From a checkpoint of a small spectrogram enhancement model.
Training: adamw at rate 0.0027, 26700 steps, batches of 256.
Rows from block 5, named by matrix and row number. Rows with one number belong to one channel. Each number is 500 + 50 x the weight over its row's rms, rounded and kept within 0 to 999. All counts start at 0. Numbers have three digits each. After the name is the row's rms in percent of the matrix's.
# convs1: 3x3 conv (model.decb.0.0.convs.1.weight, 96x96x3x3), inputs 0-6, a 3x3 kernel for each
# convs2: expand pointwise conv (model.decb.0.0.convs.2.weight, 192x96x1x1, transposed), outputs 0-63
convs1.1 105:562491498467460501558480465457472504455471515486498549443419400494493514541489437463510557445459506518488482463496494575499477495500475558569536515542527554561523486515539562498495489482468
convs2.1 126:483582505510486528671475461483497479597452565501527508481554519589512500453500564511463427399581547524520496485599488494488518403509523452358508531455488422589461549455474489461569496469479460
convs1.2 102:485513470484552506485546556484512518501476445578609497381449426459560557402443463511473473500488487475495451509491497467463489454439470449522518485503474603544558562567518441441443454469486
convs2.2 111:446617551534508494562594527567488528589497430463454426571517436501483489517473474399523458417527445452524471512491546489579487459456508479529466459545487511506567452570490503486546508451556449
convs1.3 112:514480485466482471501475476518510474476419486492500452553581548416578626500494613487474459463479472497517495454530592533528512441509511542547538460507502540479488463446490557496536484530503
convs2.3 143:425428513480445508580584457508494515490468518558410502503521613614479469501514474458490423531510507480417433540468548482501501502508570339403526507499491448522573508483443474414538501462432592
convs1.4 113:389426503446458485508519531492484453438424447424395447576464515566532494558567507550543553573577597502499529427418451514512524487500544462434515491523563548606627407443466507545550488483528
convs2.4 080:590517504446496539521510606505517515535508532524527504505479580501568481503519452428526553504516544494556527540447537506502526517505512548519519538539512536599517464480534467512578426460514516
convs1.5 094:393445408504527494452476450572591534481468432493487469515495432474462441542541525550541560589586591479482474451451448517522527419434456467458455492484490449440436454459454572580588467488500
convs2.5 077:504534490546513636484442478460626486453451491466495528464491525493434533509618555543481564541528473520516489491467458504468472546534457488487549522564583553551532511504490385491515559560511486
convs1.6 087:447464466481494507520520525470447477431410434462464484483444423551515483527505486515499499572557561590588592431415417495495486573561565439449436416436431391402404462423442497479489597575590
convs2.6 045:536487483493559486519584513472505474414508464492529453452454401449520519543520496455510530490466462506496470533467501492417456431434545502515337474422546624410565442550469500452484477419507552
convs1.7 092:337386323462493430483529455545559512463455447434427446550504464516473466555558514529548554562571573507494456457428422475459485419429463532521514515502515524499506442418401503519524441493507
convs2.7 072:483512512484596611485490472497585522495501506507536513498431565589431522524570538507512483477541538495516491523433515498498481503558508426478524510542542568483526573605564412487464516556536431
convs1.8 109:423396538443452511550532528511476529454429545439424553524407481489513488547550462512512509510529536534556562472386441577499547510523548507449576478544563497583569429392441527507553501555552
convs2.8 102:616449501465562560467575523491528501508535588545533525493506483509577421425533506448542425586531541493479516531487537534492540566474533466489516479483549511536553555572518449437586472526530495
convs1.9 105:476539435422463434517559520465432436448421417572588557427435447422472501539502512515572556563573555452464415556528546445442486394462467526518533448457490403403520527531545559549532465495436
convs2.9 133:451492507446430520506556503512486585522434569541521463509478504546544459526483491494405460522603474495461428505547553456508462536562526480584487516445512567548560425461368496485491461553419436
convs1.10 101:562542521449475422451483481508521502469479460506553430461555462413584575552436518509487431382433396455491435458407468553531547416428473581519527564474433566475519512419481508510510470490532
convs2.10 125:472510531552552546523548469521543452535511507561470522530522492482502509511502501428596478521478589488476522530476487507535460488455528543442578452538533540482557461498422483425523533588435548
convs1.11 100:581576613545553600505532576496538499479532543503504494528465513512514511513533520459481508385398409438496509514502577452455544413443520427421480399409452444430466403416499432440500445496554
convs2.11 120:471498549431490499598446517564499489584565507526503449557483475540405506470529464533486487452582560454450454574522571452555479461486537446601491596517488486491490581623620485555521487497565509
convs1.12 090:538570604529556578537535544462475482492495490539558578531500482563543514531512473472443431606595597579574580460445434559545532606607594439456441427442433443466443450427438549534527603605605
convs2.12 060:496507408526491461492590514381483554437545493485531458358494527445542538490504479526553548554531506582465466501462490545332543574552477486533519523463472515444424508515514529524513538491543435
convs1.13 084:453467537511497532562529520426490462492515496492495492488375371539538483462490467551527500549555558550550576485464445553569532554552556513521598533517571555550581482480480544569552561579581
convs2.13 059:548522479500484494500582555479515580517522498479435501475507564574601487477510501495577453528467489519569508495486507533464536540553493463446510495564547473552459471432477524583634457443454504
convs1.14 097:369461416460555494475576510528491500467467441464476462564502561614523525559498477525534553598585563561573567457454421455482480498494508545586534452474419465519441447420420500478474561544586
convs2.14 084:520555498482614505582628493488519550471492489521526444474480446521523520671536534441583522492504525498486515536502550465455450518524565486595468517536504600449465479637588489594559459496619418
convs1.15 109:525527504545557521562524481507478422547475464528509522498502616518484520472543568516514553497514514515514498489521514396504518456482530550517501577497467528583592471520511422487503498475519
convs2.15 129:534531476444542553496504587482557478581534538536546488485409424464521509485521474494540564462470518534549515493553513452489505537482493538548469521540542506520431447448447468550411475494543374
convs1.16 103:436456486474471466503524525504454428511458411487445437547529535536542543492544566537502513537557574507523520406411450500513529517508550581590575548558559533558544351383402489514525539505553
convs2.16 076:425528518461566559537534494519535543510488444525474476523426517446465358569528451322521485422363504476471509527483531410522459536496497469504477522629496482580524423462524449599533436497495500
convs1.17 104:430424431509411396539475464539496520515485503430406486548541613514548597402519590544540550536534476503565511433372500438460496460491497469543544462582625485610569504430465469433445505513474
convs2.17 119:489533500424556504536607571507503595522529508504412502503343568540566490493512457475500489510539530487513498514403505427505509571607491455475508498512492503492509489524548486600470457530486525
convs1.18 093:514430489469432443490458501458491561440460514556607601419441445386469432483511453516513493486447452561552541451430457450432443432433446313361472410476511408443475455485474461468478422425450
convs2.18 115:449378582485526487445557494603469569540543513520456451606506517530542443463502464451470426484360535414375417539442508534609539497556522412375512491450480454545483493522496491489504516509422484
convs1.19 100:479475412423543481450559489550470447524494568510494433470520527477526585552456512544558551444474491467537479467419422506472505441480518561512486538520452588489420542464468463475474471553600
convs2.19 121:530499501536581534451562420507517507549460411475590504513582430522434497584513508483591449456521523502508572474548533480516478447434517483526442474547501537484540489607536490487577528522518527
convs1.20 111:374395417450473454450495441544569538471484449456452452618562551607556557617538521558569518568555540573540520398428437508521529492504525448503501463505471471500432394390387542540564497488553
convs2.20 072:451469513502580561502532532499555496456514386530454458497528529561464449583570478411495506520464591486446484539463568507492445437496533439506587546572518504459450541553570439561536463534520437
convs1.21 103:466446553487441561531481588578593542526522428511508490483459450579467470478502543532509549543515549448426505482480473503513509535484531431450493456472559487527612434473483517538553539467544
convs2.21 109:529556516423481514481390519535514506498559526515433495549486516536520527512474528543481499339536443475534496516484493506549534460531499556544539441547527486587497395398484524570529487412415452
convs1.22 104:465482494501466456467469420452455543485479561472428559490464554518480482462606595485523557504530456485506499461499554429482520468475488516457497493457548452534566447498546412493511496509512
convs2.22 121:576489508385489558511498508527536547548538544463558545533349505504473564486522514535499514450523457493525523466488501391543502565557511559562408493527548532546529463509538476565381568508434535
convs1.23 087:507543569572590606578573571436427452468470462500519525503487461516501473507496475483467464629612608570560563452443424530524497556556535414424436441449461422422415455425433541518504566559552
convs2.23 060:480528453525508430550599565446469505436585475535534471422487411469519497457511424517546567455495533544476462566512541538391527485472519475501469549433468522421454492509446541492429523437513472
convs1.24 098:395505412414538450495554494460476481495469469587544430515473433563558505537521513458483477549515514440450441515535518501495507425469501459517475426466482542504555494553531544512523540546557
convs2.24 111:533577511453417502546426460520487558572434559538518454514506522526493566532475520584499511465625478501549470533487569471513535521554549495561507523461482538517484408420397501466532461490496392
convs1.25 092:430493459418475441494517495599616534577552496495504465449454459456477483515501501507487507467477522490490503470507530463492516518570561542558570547542535541496538465466510471480516517582533
convs2.25 062:500590534459433551531437470532551577513512480503481511536509487525416485439551492550441431432476489468471531516492503447536513510530470424420485527468510399437447446379389431500440489506505444
convs1.26 094:506526566442459503455487523484489544456468498513502536542556541529540519505524487471464493514506533543489515517476488506485488517497512408404448480501536504563601467417483492461509508511534
convs2.26 107:523477514461555459436456451526466491544468591530561604519444555506546561522454573549515441474501510490503531518484488489510439531567524594542589442500490459503481494501563559514465498601484563
convs1.27 085:489450497445422478412392491432444488450466499540587574427496501438519502464517479429412416419402426429439440426433459462472510445442477416448509399463498395417480425455444471474497480472499
convs2.27 127:551509580548536531447562540585509587586571478526454545584543531565578498511545535513560410565447514430547539563545553564585557566588510458498524590554433470543494506507465462444517467470536445
convs1.28 107:495558477514557476480586466570592609599568524574535479532504441486446422491443444530512528439455442474479436468524502446486447547546515542523445515503446520504436484535526483530485528566528
convs2.28 096:424410529549441551592585500503543486545474443539520473501419549475465487445542451458518501563462514488481435517620567444501377445499549380517423532560513523470503510502366456572432449548531543
convs1.29 093:407486461422486498431515512603621586552561504496499466497509459542509465558519455486462488431436491463499516463506520483523550543565573534579576554565534511476475442478523480505541530580606
convs2.29 068:549562533494484523486423420542523513535462419486429479545570420482421481574515514527529473424393439469518548505552519443552497514479502446541483518584483443498494453442491473545536514504549494
convs1.30 092:486521518429506456529590572579578511520492514511468501571438538512533526551530428449465465464492500433444499479514497527524537476569566493455513476488485563564583460508521463491546397496508
convs2.30 101:473439498463420517517540532522505472573475545433541570526557625503488453455478433485508521547436473499534553480504426529533532449445427463508554556450529482536474638608557476480495547530579466
convs1.31 108:531417472506417485507444481383554550398552596448530532539502513526501509545501493557531547499482512524477450506512474541515484572533527585525467508499463535523481501519531550539533551519536
convs2.31 105:398472524466462541466499465510518448634483553417565471512485483451469436503491466391518477455411445494509457480558480467519449445486393494487443508523541425561474484457472469512461524579558528
convs1.32 118:471463469499515488520558518603608544581556501527463435432422518393440497438429454512543564485486484491495510467433459455461467506518541484465393573560492521552489493503538478475505545511582
convs2.32 103:436528511532553514466515444501506466494479465521597497499567537492493474656512530453481534553630593496514496523520532552493440386558526595503517506501494628487581450570449489504499469554453625
convs1.33 114:434467495452510523451522515648643580584567511500453459403417462439472460477491431496487509443448470482500522441432464475470510519532540543488485539543535521554533451477512500503532535526545
convs2.33 063:597499508473511512538484521511509513513507474498515498510540514482474505537537506504464573541546551498554552538557517481509553465544522573480479555517474531566530449472463464512510487457475573
convs1.34 098:454467486421450413463550499544519526489481512554514530580496546518505440523492408538574528594575562578538561498481468512480486474523526481462480595616561500564491456420445526465498522539554
convs2.34 103:541474510487474546479520458494535566544554584541559533496526543489540541522548531521551399638589574506468549509465503561499513561561554519536587555449532505480479488599552439513535469658543472
convs1.35 114:493511497474500491515546538615590533587548493493456462447516555398470488472473453493503511472473496493492513464467507469475487521535553473461455516539516511564535489475513498488501555534568
convs2.35 074:406476498529557472501521449505471469486485470573517498499600501499546468652504520475474523451520596509443486567539556610479482381526591549483579531493451533529559449557472522396500452505466621
convs1.36 109:528472429343363341381441485407463481370406361487556481492540527439460447464492422506473424517491476589560535558518507512477463450450463382383352518543514464496453545493516481464446555556508
convs2.36 141:518415518535463454432502469533444522556462538512576559532551561473498464487488451540493468571460584499435541515531436546533545531540455514461589602458444454558469482555559521505576516578507505
convs1.37 107:510531537473504526487519524611608599564524483509473483468509516468501487460472418524516528498487508474463489475472502486493509519528537442444462475499521472513537481475506525508523522513532
convs2.37 055:465428514445491469546515449522487499465517505546514526514469625505556499571515539529452501504448539483473472582547611520493437458553607518537514508514442453475555470495508522512455429456449631
convs1.38 098:514443466494462485460463444380551565419543551448532533470501402582537474576563499566539624492475515490497461495527509537507489521505488568571527515515492536499458486509549528511528494516526
convs2.38 103:542537537561458524545470449505504513627437507523467501499503554590546547480513546501533445536472472501578444540610533514501505504603482348445451558529477438571536570459467487484567570503498567
convs1.39 074:537560610475507561422431517437439514489469526534569552399473477460546533480533511461447486413392414490486485496507562487507547443452479398439517406426513399419493448501506507534549466482486
convs2.39 090:545568561544526528564490532560512547568548427485456463555511527540529542525536559514478466526584495445554519535528503542557554531589506519413500605596452464582570512451522463459501499429471525
convs1.40 105:419500474437511496457528506619640574588583500503506468454459439484472448520497461500474494459464497480486507441497510458500519512529525538545560550547555525499527445484516488513520517535523
convs2.40 057:533521530496459554599472525521552553532525454500469469522496481472437507451557500537459483439426499478487528521552484471522531476514511430462467541521489426502439453417426432547465481478547463
convs1.41 079:460505424463520431545566453536602523551579532475531451487450405467474512536480535490498498435480444474512468477515519481509505484586559601541519550520476600535561500537551396469481479613554
convs2.41 082:458514515482415592468478490512569517580527523461500551516472485549422525371527467502526430495491443488536507494462433474520492509482447426396455492470547475467454536450373420451410559523498447
convs1.42 099:445513510428501509436522514633641588574557503503481463480468462485482451508493421495490503435450476450477494457492518475504531502533537533543551547557548538531535454501526490510528498532542
convs2.42 046:537463524488438530583509496535525540552479459477459530540527528511441500464529489532509500494387479479532564523555478484541525475474517402518488547554466453513431554520518460569496505474600530
convs1.43 106:437536541418472475449515490628528561571493492520505492423500470473520506497495513467456470377434404458490479418441471514525525486517442546606575488510538547522574425463478509503519498556475
convs2.43 097:436467498480474489672623526512495619535432496504466488511442656497474504427509443558499512487399450504450463520539510447511541561502514351496491545565483427616490543565581492575545533482575568
convs1.44 101:516553538466521494487555533448497532374453497382498476554556375610617491662547395574552599560533524483485447513564498567521509545541517525517486490523497579570483510587563544489541485483532
convs2.44 112:494363514524572492446585534517476490605418577540493520506497616585539514471489447447542490479447582505526487550560425497502485522512525456413624563549510486643474454460475516554563502579469441
convs1.45 091:380499483365506485501601526575571593562504547551469489575442485573469402594559417563597560466475431463508525459600541440519518462590552509439490495516503523510530469651587381499485382569529
convs2.45 098:612472503465431546519524499509527540538539488469515529515474527580487519452520509549489435576566483500560554477501469506516543517538466368492449535502505519471449615547487459535473529463536422
convs1.46 101:400437436441473475479586590480524508454558550488534520613414505609487507474508519508554509500479425533522497436546539482565548415480512498543506521541557535524505449594531432526524407517518
convs2.46 121:521539503498418502515541521518507539571484433466427510518456545552461536499518435524553498533500454508582492494480496438520461540502466427501449552574478557504545526525484486571532495507504618
convs1.47 102:625632573567599527545591486408432533467445502506486515494453456527525512547528517537546561460509466480553501487552536503530501517527499458418417451444457442449398408507484501564515527588533
convs2.47 133:497438545480517488621487539541485412567534475537494399533501528543425481499501454414439525481458526459454423564552578442529488455499554512453504583599497487582581521526552504504523449548567521